config.toml
arch = "convnext"
model = "sound classifier"
dataset = "synthesised sound scenes: up to three everyday sounds over a background"
train_examples = 26041
gain_aug_db = 10
n_mels = 80
hop_length = 160
input = "log_mel"
spec_augment = true
win_length = 400
targets = ["background", "first sound", "number of sounds"]
num_classes = [15, 38, 3]
norm = "layernorm"
activation = "star_relu"
mlp_ratio = 4
inner_norm = false
drop_path = 0.1
subsampling = 4
layers = 12
width = 192
kernel_size = 7
label_smoothing = 0.05
loss = "cross_entropy"
init = "xavier_uniform"
residual_init = "none"
optimizer = "soap"
beta2 = 0.999
lr = 0.0038
beta1 = 0.9
shampoo_beta = 0.999
eps = 1e-08
precondition_frequency = 20
max_precond_dim = 1024
one_sided = false
adamw_lr_other_params = 0.0025
steps = 7600
batch_size = 512
epochs = 149.4
lr_schedule = "wsd"
decay_fraction = 0.4
final_lr_fraction = 0.05
warmup_steps = 380
weight_decay = 0.04
adamw_weight_decay_other_params = 0.01
Rows from block 9 of a small sound classifier, named by matrix and row number. Rows with one number belong to one neuron. Each number is 128 + 32 x the weight over its row's rms, rounded and kept within 0 to 255. All counts start at 0.
After each neuron's rows are labels from the 100 clips, of 14848, where the neuron reaches its highest value: "responds to" is what is common among them. Only what is clearly more common there than usual is listed. The data: synthesised sound scenes: up to three everyday sounds over a background.
# fc1: MLP up (model.blocks.9.mlp.fc1.weight, 768x192), inputs 96-191
# fc2: MLP down (model.blocks.9.mlp.fc2.weight, 192x768, transposed), outputs 96-191

fc1.265 [110 136 155 180 120 126 128 138 145  63 152 146 119 109 119 179 125 117 149  98  95  95  96 124 158  98 139 155 169  94  56 107 143 130 131 167 145 118  82 111 170 116 130 104 125 109 154 116 119 164 169 132 161 127  72 156 122 145 175 116 154 121 130  34 174  72  82 141 156 119 156  80 153 139 106 128 211 122 122 182 115 135 130 147 115 114 107 141 133  50 106 147 176  85 124 141]
fc2.265 [142 173 134 120 172 153 153 124 121 130 169 138 124  76 100 128 105 112 119 105 120 103 171 124 137 139 134 180 160 127 120 157 190 113  84 148 132 140 111 146 138 161 137 137 174 114 155  98 127 207 201  86 172 185  63 157 186 145 150  97 128 138 132 126 166  93 172 178 116  95 167 112 102 118  79 130 173  43 158  75 155 111 137  98 212 130 131  97 140  90 100 134 122 136 109 199]
responds to: spray hiss; first sound: spray hiss

fc1.582 [ 74 130  54  70 153  84 152 121 147  86 131  96  61 105 131  99 127 144 145  95 144  95 117 116 115 148 143  95 134 139 149 163 114  88  58  94 114 113  99 162 143 162 115 124 147 178  74 125 131 143 113 113 119 114 134 133 103 117 145 112 137 198 152  62 159  97 132 158 150 160 168 129 142 103  97 174 171 171  96 104 125 175 133 182 116 151 134  43 134 159 103 123 130 118 133 118]
fc2.582 [148 103 140 139 195 171 116  68 149  82 129  82 112 127 134  76 126 158 174 128  95 129 156 141 184 148 102 116 124 136 141 213 126 182  61 116 112 104 137 107 110  86 124 122 120 119 114 178 140 149 126 179  95 165 159 136 129 157 162 166 113 150 143  89 131 136  94  84 156 111 149 147  81 137 140 129  99 131 132 160 120  50 150 140 110 140 128 117 128 118 163 101  82 124 118 182]
responds to: number of sounds: 3; stream; thunder

fc1.626 [177  92  79 137  93 151 137 133  83 150  99 113 121  88 165 145 104  79 149 164 144 112 170 191  96 105  95 146 133 100  86 162 101  82  90  96  87 111  84 103 131 156  77 141 101 110  91 180 139 111 125 141 180 142 156 128 111 126 140 134 154 147 137 137 129 116  99 132 115 123 114 152 153  87 126  76 190 181 149 164 153  98 152 172 125 156 105 141 128 182 171 100 133 147 165 102]
fc2.626 [158  48  90 119  96 161 168 137 121  95 116 143 132  84 169 169 175 116  99 127 158  71 133 122 112 129 112 212  80 118 104 120  89 125 108 123 143 134 110 124 131 166 108 107  59 130  71 137 165 220 195 151 129  49 123 145 152 179 146  78  67 146  95 146 167  60 106 109 149 111 144 187 133 157 138 137  92 149 162 106 138 147 167 103 131 105 128 104  91 119 137  96 141 150 153 112]
responds to: applause

fc1.238 [135 104 117 107 111 130  80 111  89 103 177 140 125 127  78 169 170 171 176 115  90 138 104 108 144 108 165  90 184 106 100 137  98 104 162 145 184 137 154 129 123  73 132 116 120 104 104 174 108 123 183 136 171 124 131 108 143 105  77 141  91 137 109 135  64 105 131 164 136  92 128 155 107  99 100  69 117  95 104 104 133 132 119 156 106 180 140 159 145  87 127 147 138 153 135 109]
fc2.238 [203 109 146  88  93 126 119 100  72 134 126 132 158 135  96  44  76  79 143 168 111 121 175 136 152 152 105 146 131 173 121 151 128 117 189 151 108  78 143 164 143 102 119 184 145 164 136 146  80 153 129 163 181 142 158 134 104 143 155  59 149 140 164 121  93  97 214 154 148  98 105 178 180  89 108  99 192 170 153  99  84 198 119  94 242 153  78 127 154 141 106 156 119 125  90 113]
responds to: coin spinning; first sound: coin spinning

fc1.430 [ 76 127  92  97 134 195  75 123 150 155 145 121 135 119 108 149  94 133 140 152  90 119 126  89 146 110 109  79 108 169 108 112 148 143 110 103 190  73  94 109 101 124  93 144  93 168 174 121 103  99 147 152 151  56 125 106  85 215  87 168 127 126 118  96 135 178  93  79 129 138 125 142 159 123 145  94 139 162 181 157  81 138 142 125  79 126 146  84 115 146 105 108 107 210 113 113]
fc2.430 [136 144 173 144 142 111 161  67 137 137 133 136  76 203 109 134 158 169 116 166  87 129  99  91 150 118 122  86 117  95 162 148  94 182 166 102 140 173 139 149 138 140 137  91 192 136 142 124 118 121 165 190 169 125 118 143 113 111 183 167 146 177 205 154 112 106 132 113 121 155 110 173  85 113 168 161 177 143 143 134 143 119 148 157 181 131 122 166 162 117  88  90  97 170 120 131]
responds to: number of sounds: 2; stream

fc1.359 [154 118 113 122 149 200 100 185 173 100 146 172  99 104 143 202 142  62 139  84 119 118 126 159 163 155 130 157 117 106 120 132 169 110 145 149 100 144 106 139 118 139 113  95 159  88 110 142 116  90 139 145 127 152  90 127 175  97 144 128 105 133 132 215  74 155 152 101 121 164 178 126 116 174 130 165  50 105 115  88 149  79 109  92 171  96 147  85 112 135  67 152 146 129 117  77]
fc2.359 [ 83 134 135 171 130 144 119 168 145  81 146 146 147 163 150 126 118 129 111 153 142 123  97  54 111  76 133  82 142 123 122  70 192 104  90 166 185  52  99 138 128 135 141 134 164 152  88  92  61 131 127 176 198  96 119 149 168 136 112 112 215 195 151  95  88  78 126 132 184 114 127  67  97 130 155 108  89 103 121 117 151  72 118  81 102 170 101 216  52  94  92 128 133 107  96  90]
responds to: applause

fc1.653 [185 131 106 115 127  89 101 142 199 147 158 178 105 114 104 119 173 146 134 105 159  96 138  88 122 186 130 160 184 103  92 173  98 110 166 135  91 149 140 133 165 161 145 139 145 146  99  44 179 130 123 106  92 101 161  82 144 105 143 157 201 154 137 151 147  67 107  85 124 150 170 183 126 129 174 164 141 149 125  64 124 153 121 136 142  84 130 125 189  97 117 131 160 104 105 188]
fc2.653 [116 142 116  76 139 128 157  48 188 130 126  80 109 140 159 140 139 188 113 153 158 203 159 142 133  72 127 100 121  81 128 131  74 125 106 104  82 195 111 112 102 128 151 108 161 197 129 155 151 120 133 142  93 155 101 136  61 167  96 209 140  36  78  99  99 149 136  99 170 153 113 193 136 131 162 130 139  68  78 113 121  85 117 143  99 161 141 128 128 161 120 131 133 128 131 123]
responds to: spray hiss; snoring

fc1.673 [136 112  96 173  80 149 128  58  74 121 151 153 111 131 157 197 123 103 142 185 131 121 184 165 123 156 169 138 139 156 150 127  73 188 168  92 135 136 121  95 100 146 145 150  82 147 136 165 142 113  73  50 219 116 122 150 166 130 115 150 129 120 133 107  99 102 150 128 159 167 125 178 142 119 134 136 180 103 181  93 198 159 108  85 132  97  53 124 123 118 157  89 128 114 123 129]
fc2.673 [ 98 148 167  80  81 223 125 123 144 172 152 196 166 155  77 124 139 128 164 147 118  94 145 129  89  91 167  88 111 125 152 117 142  93 105 145 103 122 149 109 132 105 149 112 207 115 127 162  69 145 165 158 163 128  68 108 127 153 144 117 147 135 158 177 162 165 132 139  99 138 102 173 122 103 120  94 104 135 127 129 168 139 130 141 162 127 148 120 173 107 124 141 153 132 103 138]
responds to: number of sounds: 1; rain

fc1.159 [ 49 110 136 138 111 125 163 118  74 142 120 100 189 147 123 129  80 166 160 166  97 147  88  83 127 128 160 105 117 127 118 178 164  68 115  82 118 142 138  97  80 130 142 137 174 152  72  87 108  57 163 104 104 151 100 118 144 195 105  86 101 188 106 103 179  77 120 148  80 137 139 166 146 151 112  95 131 109 131 118 132 117 115 132 171 131  89 160 149 102 139  90 229 123 147 145]
fc2.159 [124 171 139 111 131 139  69  78 138  94  87 146  85  52 145 156 142  97 125  70  99 158 137 158 116 126 180 102 136 104 133 118 115 112 130 126  99 123  99  65 143 155 135 127  97  92 180 131 153  94 145 148 101 177 135 111 135 146  88 151 143 114 173 152 145 207 139  86 108 151  97 198 114  92 171  96 142 142 120 126 123  88 136 185  92 141 145 152 106 164  93 185  67  65  74  84]
responds to: chatter

fc1.262 [ 93 102 134 166 146 119  99 140  96 177 134 127 118 115 122 184 138 141 171 160 173 148 157 183 122 134  61 156 128 140 155 105  98 127 152 168 160 155  89 154 211 141 139  92 150 180 108 158 115 139 151  99 127  84 146  97  89 111  94 146 109 167 171 136 187 175 122 178 120 130 192 157 143  79  88 122 116 126 101 141 100 136 166  68 147  91 155  99 144 137  98 150 185 121 207 114]
fc2.262 [114  98 119 112 124  98 124 112 137 115 117 156  74 111 138 125 114 116 157 102 123 165 113 116 144 106 151 155 106  88 104 136 128 159 199 179 119 132 136 129 100 164 111 104 188  98 203  96 168 127  87 176 162 152 146 122  73 125 158 164 120 119 100 162  99 121 103 112 148 156 129 133 200 138  95 119 106 104 152 137  95 141 170 138  72 150 130 121  61 117 156 148 150 155 137  84]
responds to: number of sounds: 2; rain; water drop

fc1.146 [114 124 119 175 165 173 150  75 110 109 131  81 136 132  89 115 126 107 126  68  86 149 136 148 119 163 149 123 149 103  82 183 116 164 138 139 136 125 136 156  91 165 121 135  77 114 101 137 145  61 160  84 134 136 135 152 206 126 155 130 168 157 124  71 115 128 133 163 125 125 130 121 189 119 148  59  81 109 169 133 148 121 149 129 129  88 126 147  55 145 162  89 128 142  74  77]
fc2.146 [170 138 146  91 160 141 121 163 169 108 123 219  85 153 131 118 116 103 126 172 150  93 115 118 114  84 148 166  74 114 141 151  84 138 118  82 168  85 130 148 177 102 124 131 182 125 120 116 123 205 132  72 131 129  90  82  76 170 108  99 135  87 106 148 139 134  62 126 112 133  69 147  74 135 117 191  52 166 160  80 167  76 170 150  73 111 124 146 149 149 132 141 158 156 124  90]
responds to: number of sounds: 1; vacuum cleaner

fc1.392 [ 94 109 144  87  78 176 116 133 170 208 137 111 129 121 146 122 198 133  95 137  94 138 145 102 127 131 121 163  83 105 169  69 166 160 126 161  75 140 138  94 113 119 145 140 143 149 145 161 109 131 140  71 108 142 150 117 110 146 127  90 144 164 158  81 154 151 151 102 143 157 122 117 142 102 132 110 128 157 161  79 133 144 137  75 195  57 196  81 123  94  91 205 126  98  84 130]
fc2.392 [117  98  89  93 152 182  96 128  70  99 132  97  75 129 123 160 184 103 131 113 115 128 140 114 108 142 152 133 161 106 139 144 137 104 188 111  69 172  50 149 121 140 111 126 123 156 127 165  95 157 114  93 141 159  88 132 111  89 122 137 119 118 105 128 205 129 155 107 138 145 166 188  93 143 117 128 112 161 125 142 135 172 168 174  82 112 136 132 121  49 120 110 141 166 118 127]
responds to: spray hiss; first sound: spray hiss; whoosh; first sound: whoosh

fc1.161 [114 123 127 149  90  96  87 139 126 133 154  87 110  97  67 178 206 150 168 131 123 150 126 133 130 132 120 136 136 124 119  95 115 159 112 140 111 141 232  99 128 193 124 122  75 158 175 154 105 105 113 120  76 152 100 153 112 150 156 112 163 131 105 159 127 109 183 120 130 141 135 199 156 168 126  76 186 130 130 119 101 148 110 190  75 138 162 112 121 129 107 136 120 166 133 171]
fc2.161 [191 132 157 110 132  76 116 191 114  99 186 184 154 133 113 168  77 141 144  88 178  95 121 125 168 181 158 117 140 105 138 111 163 165 122 151 120 133 112 124 132 114 158 116 165 125 161 161 116 166  71 147  72 135 120 169  98  96 126 110 128 188 255 126 107 153  23  95  71 140  96 181 105 159 140 102 168 170 100 152 145 137 151 160 184 160 116 134 128 137 164 126 119 149 128 126]
responds to: number of sounds: 2

fc1.499 [ 63 143  86 142 103 105 111 135 148  89 118 124 118 101  96 144 127 166 124 140 131  89 134 121 143  95 172 138 139 127  89 185 112 168 111  80 153 189 107 140 187 107  97 166 147 142 118 147 107 148  76 103 150 102 171 113 145 121  41 133 121 111 102 159 119 192 138 124 194 111 128 155 145 117  37 143 175 116 154 114  85 140 195  91 153 157 114 113 182 101 107  84 135 133 144  92]
fc2.499 [204 102 124  96 138 178 110 179 163 124 133 174 114 117 134 124 133 197 110 135  97 100 128 127 109 167 162 127  83  83 110 118 156  60  94  97 100 192 123 156  84 106 171 131 151 123 154 135 128 158 170  61  94 148 149 145  89 152  98 153 126  96 141 178 136  90 146 170 116  91 149 154 105  93 181 162 102 170  89 139 146 116 131 186  86 102 156  94 145 104 105 136 131 144 133 131]
responds to: applause; number of sounds: 3; sawing

fc1.182 [ 63 133 168  97 135  93  62 153 148 105 127 120 162  81  84 106 171 143 145  92 119 145 152 121 155  78  89 191 156 117  67 138 152 105 150 124 121 122 120 120 174 104 170 127 185 159 132 127 131 150 193 122 119 116 112  70 132 194  90  84 142 155 121 121 136 127 118 125 113 107 124  74 122 106 110 153 179 146 147 110 155  94 107  95 126 123 150  95 203 156 210 158 132 131 164 114]
fc2.182 [138 101  88  99 108  98  93 159 122  89 120 145 101 122  72  95  92  92 159 156 149  80 130 161 132 138 180 159 133  88  83 106 116 139 164  96 123 123  53  65 145 150 123  77  94 123 125 151 103 115  84 107 157 172 137 125  91 103 105 105  73 137 161 169 113  85 196  95 126 156 126  92  74 137 125  91 109 160 134 183 135  92 124 167  89 148 137 146 157 164 102 158 104 125 144 121]
responds to: spray hiss; first sound: spray hiss

fc1.452 [172 144 100 139 175  45 174 115  94  24 125 128 135 164 132 199 129 124 112 126 125 135 134 128 107 146  91 126 157 120 124  57 221 163 139 109 143 110 122 163 135 117  73 129 142  88 158 127 152 171 137 151 157 181 106 138  72  64 123 138 151  95 110  96 118 134  76 123 141 102 148 197  97 161 101 116 133 198 117 120 155 157 173 161 148  93 196 132 147 128 109  54 141 159 137  93]
fc2.452 [120 188 125 196 132  96  84 161 100 112 159 163 106 145 171 123  94 137 153 154 115 187 119 104  93 119 127  95 102 170 129  94 120  72 235 142 149 148 142 144 126 102 118 132 111  88  59 117 100 105 131 138 108 137 153 142 125 159 150 160 159 166 160  90 132  59 101 111 108 199 120  92 127  62 146  84 190 176  89 126 158 106 116 161 182 141  83  77 142 136 130  60 118  97 122 149]
responds to: barking

fc1.245 [ 89 143 187 142 121 124 196  65 130 127 146 181 138 125  95  89 180 157 151  98 160 144 148 116 139  96 176  95 133 145  98 159 148  67 150 108 122 134 157 154 136  74 138 164  99 136  84 166 156 103 171 167 133 189 103 125 132 101 171 108 112 144 123 137 121 171 169 114 161 117 111  79  61 157 106 200 158 117 115 115 164 104  81  99 131 142 110 134  49 111 113 114 133 139  86 175]
fc2.245 [144 127 130 167 114  52 123 127 111 100 153  87  69  93 177 161 147 160 128 103 127 136 138 124 127 169 118 141  90 112 123 131 173 100 106 147 165 148 168  77  48 126 237 137  87 105  89 132 120 134 101 117 101 164  96 140 138 131  88 120  40 120 130 145 114 131 177 153 123 108 202 137 115 188 149  94 120 117 117 172 132  56 130  94 151 148 177 132  66 123 126  88 154  94  65 135]
responds to: coin spinning; first sound: coin spinning

fc1.267 [163 109 133 130 137 120 109 122 176 168 158 142 152  81 119 179 124 169 162 102 171  98  96 160 123 110  48  87 130 108 140 134 125 111 112 115 173 135 161 137 112 176 177 164 110 162 151 138 161 173  93 136 123 166  80 149 154 133  94 145 105 140 114  96 114 141  78  98 141 145 126  95 150 134 120  35 102  63 173 131  53  90 128  97 181 172 112 162 105 100  55 189 125 150 166 149]
fc2.267 [142 166 169 109 165 153 155 115 141  84 110 150 146 163 189  63 154  85 131 105  54 122 134 135 171 132 112 104 147  59  99  95 130 107 119 130 161 191 107 117 136 108  93  95  42  95 132 205 140 121 184 116 135 140 141  88 194 117 154 189 124 110  94 114  85 122 166 121 105 141 126 133 126 124 177 115  76 140  97 131 120 165 168 148 158  99 126 131 125 112 140 126  99 167 142 106]
responds to: chatter

fc1.246 [110 128 132 133 128 179 147 104  86 145 115 147 131 154  73 116  80 139 142 107  91 127 126 128 121  88 124  88 141  97 183 125 168 124  79  81 142 134 158 173 146 112  75  89 122 138  71 119 172 172 118  64 126 133 140 133 136 129 121 173 112 137  59 118 123 145 137  85 109 120 155 100  73 129 153 125 102  69 102 133 203  97 167 170 160 125 100 120 122 165 150 205  92 142  65 189]
fc2.246 [165 159  84  91 144 210 158 149 163 136 118  85 117 119 133 160 154 100 129 167 118 165 113 170 148  65 105  97 119 122 114 187 113 143 104 146 137 142 156 137 101 160  98  89 162 177 176 166 130 125 190 118  75 170  53 127 102 136 159  98 144 150 159 125 123 126 135  80 128 133 142  95 120 146 139  87  95  92 130 133  74 133 163  61 145 138  99 185 134 120 108 117 154 119 171 103]
responds to: number of sounds: 1

fc1.635 [150 131 112  84 127 186 129 119 118 128 160  59 183  87 139 163 151 180 160 127 147 136 113 100 144 116 114 111 102 146  97 125 178  97  96 133 169 147 115 143 147 194 110 125 134 100  97 117 149 188 105  81 187 134 160  84  83 128 104 162 146 205 161 103  67 141  81 114 131 166 145 125 163 128 122 119 142 177  93  60 115  63 138 151 130 106  77  92 162  97 174 146 126 141 164 116]
fc2.635 [126 135 158  76 155 132 116 147 145 105  87 103 126  96 166 143  72  81 182 138 107 108 106 192 106 113 118 127 117 201  81 126 190 126 179 164 142 120 159 147 154 116  69 181 153 106 164 148 144 141  92 140 162  90  62  58 127  98 179 125  70 129 107 150 174 145 129 161 104 152 151 162 114  95 110 116 141 161 138 136 137 131 124 153  66 102 117  93 127 146 137 111 115 122 165 176]
responds to: spray hiss; first sound: spray hiss; car horn; first sound: car horn

fc1.536 [123  96 122 117 124 124 109 138 119  91 146 123 159 147 146 135 109 172 114  91  73 159 103 107 146 129 162 161 133 147 144 188 186 106 137 157 126 117 147 144 114 128 130 148  82 124  92 112 118 121 119 194 144  86 119 150 110 125 165 149 145 141  64 112 146  89 133 127 121 112 142  93 109 111 107 116  55 132 138 142  71 144 121 121 125 119 113  98 153 145 100 184 132 101  79 178]
fc2.536 [149  99 137 140 143 106 105 115 128 144  74 149 169  84 109 145 151 123 114 169 176 150 161 129 133 150 134 165  89 153 147  95 153  80 123 113 109 101  98 156 155 156 178 147 128  97  88 121 189 143 136 117  82  95 126 138  78 134 121 131 105 124 106 133 108 156 104 111 100 131 195  24 162 105 174 136 181  58 101 121 155 128  92 155 108 140 159  89  33 109 157 119 105 106 109 188]
responds to: applause; helicopter

fc1.16 [112 156 128 107 194  84 169 148 128 154 128 167  96 134 110 171 119 106 129  69  26 149 167 122  83 115  89 126 118  66 162 168 130 143  98 122 139 212 247 143 142 109 160 117 136 141 167 127 108 133 129  66  62 152 102 190 192  74 106 163  82 181  90  92 146 158  96 107 100 134 111  92 129 158 129 107 132 135 158 124 201 136 145 157 164 123 113  91 106  82 121  61  88 151 122 123]
fc2.16 [103 158 125 156 140 137 160 119 131  99 154 106  92  84 104 173 142  80 147 158  79 139 108  91 164 118 117 165 134 137 155 123 132  89 103 150 100 225 123 156 107 114 118 163 149 129 145 154  83 130 142 171 122 161 109 138  99 190 158 175 132 127 138 134 110 126 141 101 144  67 131  83 191 139 119 160 121  75 156 157 172 142 145 126  90 124 117 151 140 141 112  76 101 120 144 138]
responds to: applause; waves

fc1.736 [116 138 111 150 108  43 142 129  80 108 138  74 175 118 139 143 131  84 140  81 130 101 107 108 154 111 154  91 197 111 117 160 148  98  81 123 134 141  81 159 104 136 133  99 164 108 145 212 137 160 130 138 162 127  95  94  90 118 135 120 180 204 131  87  99 122 119 161 115 104 147 133 127 101  77 169 121 124 113 156 106 154 117 138 164  81 128  99 148 113 155 164 133 149 106 130]
fc2.736 [109 136 114 164  89 112  94  94 108 138 171 112 127 115 107  70 137 126 188 115  99 146 128 161 157 152  99 145 112 136 108 166 115  78 123 148 136 129 140 131 108 126 113 113 129 120 140 105 129 115 164 136 165 166 129 175 191  58 197 128 137 144 122 118 236  63 135 116 118 158 113 139 105  98 110  97  97 158 165  90 103 156  92  79 131 141  81 147 185 138 106  88 126 166 149 179]
responds to: spray hiss; first sound: spray hiss

fc1.51 [152 133 167 100 107 142 156 144 110  82 182 161 129 120 155 137 102 131  84 131 142  97 126 128 155 133  41 114 119 142  91  91  94 136 108 123 133 146 108 136  49 102 126 125 118 157 108 133 152 214 114 194  83 121 115  93 189 117 135  96 101 109 123 117 164 124 133 127 134 100 119  92 108 139  97 134 173  65 140  98  97 162 117 105  83 137  75 111 116  93 189  98 124  98 149 129]
fc2.51 [103 132  74 108 104 112 104  86 134 131 111 151  81 131 146 156 131 118 149 158 120 114 158 103 117 128 154  87 144 125 121 123 100 113  82  97 181 105 171 133 118  96 124 120 159 129  94 150 144  86 136 154 180  92 106 106  98 106  77  79 116  16 128  98  95 100 113 171  94 117 154  49 125 177 182 137 139  99 138 154 119 116 123 122 158  94 217 133 106  87 128 168  70 113 142 133]
responds to: number of sounds: 2

fc1.17 [117 133 124 110 134 133 140 108 166 151 161 109  97  54 104 130 122 174 192 121 124 116 112 157 150 178 114 134 170 109 114 122 156 156 139 145 139 104 152 126 116 126 133 103 117 150 165 132 150 108 137 138 116 127  72 138 131 155  83 138 154 137  98  21 112 100 122  97 114  92 102 116  87 116 118 164 146 164 159 102 137  53 136 164 172 127  89 193 198 110 178  72 112 145 156 139]
fc2.17 [ 66 154 123 125 144 118 134 161 133 117 159 129 106 161 155 147 142 110  80 166 123 114  73  89  80 123 117 161 105 106 193 107 105 119 188 158 152 106 130 111 170 151 155 133 188 106 165 115  61 136 115 170 146  45 144 129 146 180 184 112 151 102  69  85  99 106 125 133 105  96 152 107 136 223  82 101  34 127 156 127 118 140 251  89  88  84 133 192  64 128 145 130 130 118 214 125]
responds to: chatter

fc1.299 [116 145 105 125 175 150  95 117 181 121 123 133 103 169 104  99 175 133 110 118 125 117 157 193 152 144 147  75  88 187  50 166 120 141 100 140 132  60 175 100  89  72  93 148 156 123 102  71  91 173 145 142 155 119 182 100 103 107 106 152  98  62 175 178  90 118  96 159 136 137 103 108  37  85  98  58  93  93 132 115 111 117 161 102  60 141  89 145 155 114 129 167 141 109  89  68]
fc2.299 [118 185 144 102 113 189 137  51 192 116 118 159 108 163 119 116 121 156 153 149  99 132 107  96 148  97 145  71 135 117 100  96 128  86 162  70 157  98 116 169 126 122  79  90 133 122 122  96 144 107 134 126 115  83 140 148 121 132 155 144  97 127 143 148  53 142 133 121 124 141 106 225  90 137 121 171 118 189 155 137 148 107 153 128 137 130  14 102 115 119 151 160 126 102 126 133]
responds to: number of sounds: 3; knocking; first sound: knocking

fc1.219 [ 85 123 124 130 153 149 128 133 102 137 142 123 155 125 119 130  99 110 122 132  73 126 104 139 119 121 129 137 103 116 111 105 121 136 127 133 147 179 190 149 120 118  95 117 147 165 187 111 148  96 128 108  89 152 127  64 115 146 126 154 104 103 110 154 136  76 157 107 137 109 152  32 121 140  77 108 113 138 137 113 147 101 125 141 177  88 150 131 102 129 108 186 157  33 142 123]
fc2.219 [163 140  72 122 150 155 108 110 136 115 103  99 144 112 138 112 111 122 200 143 123  38  69 125 152 122  68 119 125 156  93 129 145 139 118 133 172 179 104 136 103 148 135 106  77 141 135  82  96 162 190  89  63 132 171  97 169 131  89 149 172 148 118  96 145 151 113  99 184 115 157 167  68  87 119 144  69  15  99 112 113 117 155  65 134 118  59  90 103 144 150 124  70 163 145 100]
responds to: number of sounds: 1; crickets

fc1.571 [206 137  94 138 101 129 174 133 164 131  91 166 101 139  97  76 109 179  93 158 101  93 199 120 148 104 138 113 113  90  97 162 127 114 126 120  97 151 123 113 157 108 108 106 181 116 110  75 176 119  32 159 195 124 107 120 115 115  95 130 149 149 148 115  94  92  90 161  93 128 115 107 107 165 107 138 112 135 140 103 154 160 130 130 123 108 199 147 109 151  62 122  83 144  80 165]
fc2.571 [155  90  51  66 126 113  59  86  72 127 118  73 180 165 105 122 137 130 124 159  61 122 151 141 140 151 128 155 126 106 126  65 132 162 102 120 137  98  85 102 118 155 119 121  77 132 114  50  52 156 164 168 188 118 106 112 109 101  99 156 113 159 125 169 111 120 103 105 133 165 125 186 131 120 150 132  88 108  98 147 177 157 143 137 188  77 115  84  96 135 134 112 123 111 171 147]
responds to: barking; first sound: barking

fc1.714 [147 126 138  95 130 134 152 122 129 140  75 106 128 119 204 111 139 176 153 180  69 133 122 105 114 143  62 113  99 121 129  60 180  47 122 174 121  79 138 115 160  79  99  91 128 147 107 137 151 115 191 184 146 101 115 167 105 104 104 141 148 187 111 187 145  51  96 150  90 106 142 120 124 111  93 137  89 151 123  99 151 147 144 119 141  89 170 151 151 133 199 138 113 132 125 142]
fc2.714 [144 114  93 128 142 137 164 172 118 131 136 169 143  97 158 120  91  97  37 109  88 161 137  60  85 160 121  63 129  98  56  92 124 112 146 114 138 185 120 158  99 119 112 183  91 128 154 172 153 166 160  71 159 163 193 177 117 145 154 178 136 166 149 250 158  83 117 161 127 142 110 130  86 136 136 113 132 119 140 172 190 155 132 126 125 132  83 118  96 114 133 204 136 122 155 158]
responds to: applause

fc1.725 [114  83 142 177 151  84 169  66 128 152 150 103 139  90 101  57 195 144 144  41 157 119 102 166 124 118 117 186 151  90 122 100 160 121 104  80 120 128 173 124 130 153 186 100 145 133 129 114 113 107 148 165 138 134 129 175 108 123 106  98 166 101 119 138 181 166 111 110 153 117  82 127 104 150 123 147 168  80 112 123 112 118 164 134  87 127  71 165 120  75 147  49 167 122 108 124]
fc2.725 [133 155 128 124 123  68 120 116 130 126 102  47 149  74 147 153 166 138 128 102 161 125 152 158 123 159  85  86  95 180 130 119 105 140 121 107 150  84 159 157 138 117 110 107 117  70 158 129 139  95  81 183 165  98  95 109 133 145 101  82  99 126  86  78 118 139 132 205 147  97  55  78  99  95 153 158 147 151 146 158 171 146  83 123 153  76 155 124 133 108 132 139 138 118 112 128]
responds to: number of sounds: 1

fc1.74 [142 136 117 166 150  91 114 175  58  91 141 161  86 172 128 169 108 184 128  49 166 127 146 160 115 129  79 172 114 135 114 131 124 108  89 104 119 169 141 133 126 126 121  87 140 123  66 119 149 143  96  97 162 124  98  62 112 164 143 120 101 145 138 103  29  89 116 109 137 107 121 131  75 138  95  76  69  93 100 121 100 110 181 164 121 137 155  87 138  77 142 185  91  97 186 123]
fc2.74 [ 87 102 156 120 155  83 170 191 151 145 174 159  94 160  69 171 167 123 121  91 129 157 144 144 126  92 140 163 101 187 135 191 112 145 140 131 149 108 159 131 137 118 114 100 124 124 135  97  71 149 195 152  87  75 145 150 154 138 153 107 123 116 165 157 128 125 129 105 116  82 198  66 129 177  81 122  83 103 150 123 166 148 106 159 179 172 118 126 115 122 209 193 162 111  78  92]
responds to: coin spinning; first sound: coin spinning

fc1.622 [137 131 144 109  94 152 113 151 153 128 164  75 123 134 127 201  87  97 139  72  79  76 140 141 104 130 169 121 111 134 177 112 104 100 150 153 177 148 165 141  97 142 110 164 106 101 158 157 110 179 208 117 234 108 158  55 102 169 111 133 125 158 162 115 153 141 141 151 138 134 169 140 172 158  82 134  32  67 122 131 154 141 122 164 148 158 130 147 154 109 168 119 162 115  88 105]
fc2.622 [151 101 169 116  78  74 125 130 135  97 100 173 159 157  91 121  89  89  74 150 138  93 137 141 155 125 223 206 131 145  95 122 127 134 162 141 151 189 142 138 127 146 158 129 125 164 104 143 158 189 166  98 105 151 228 104  87 125 175 108 119 155 130 129 144 117 110 159 164 114 137  33 127 112  88  91 121 152  40  82 118 159 176 202 159 147  75 138 115 117 144  89 176 149  98  87]
responds to: number of sounds: 1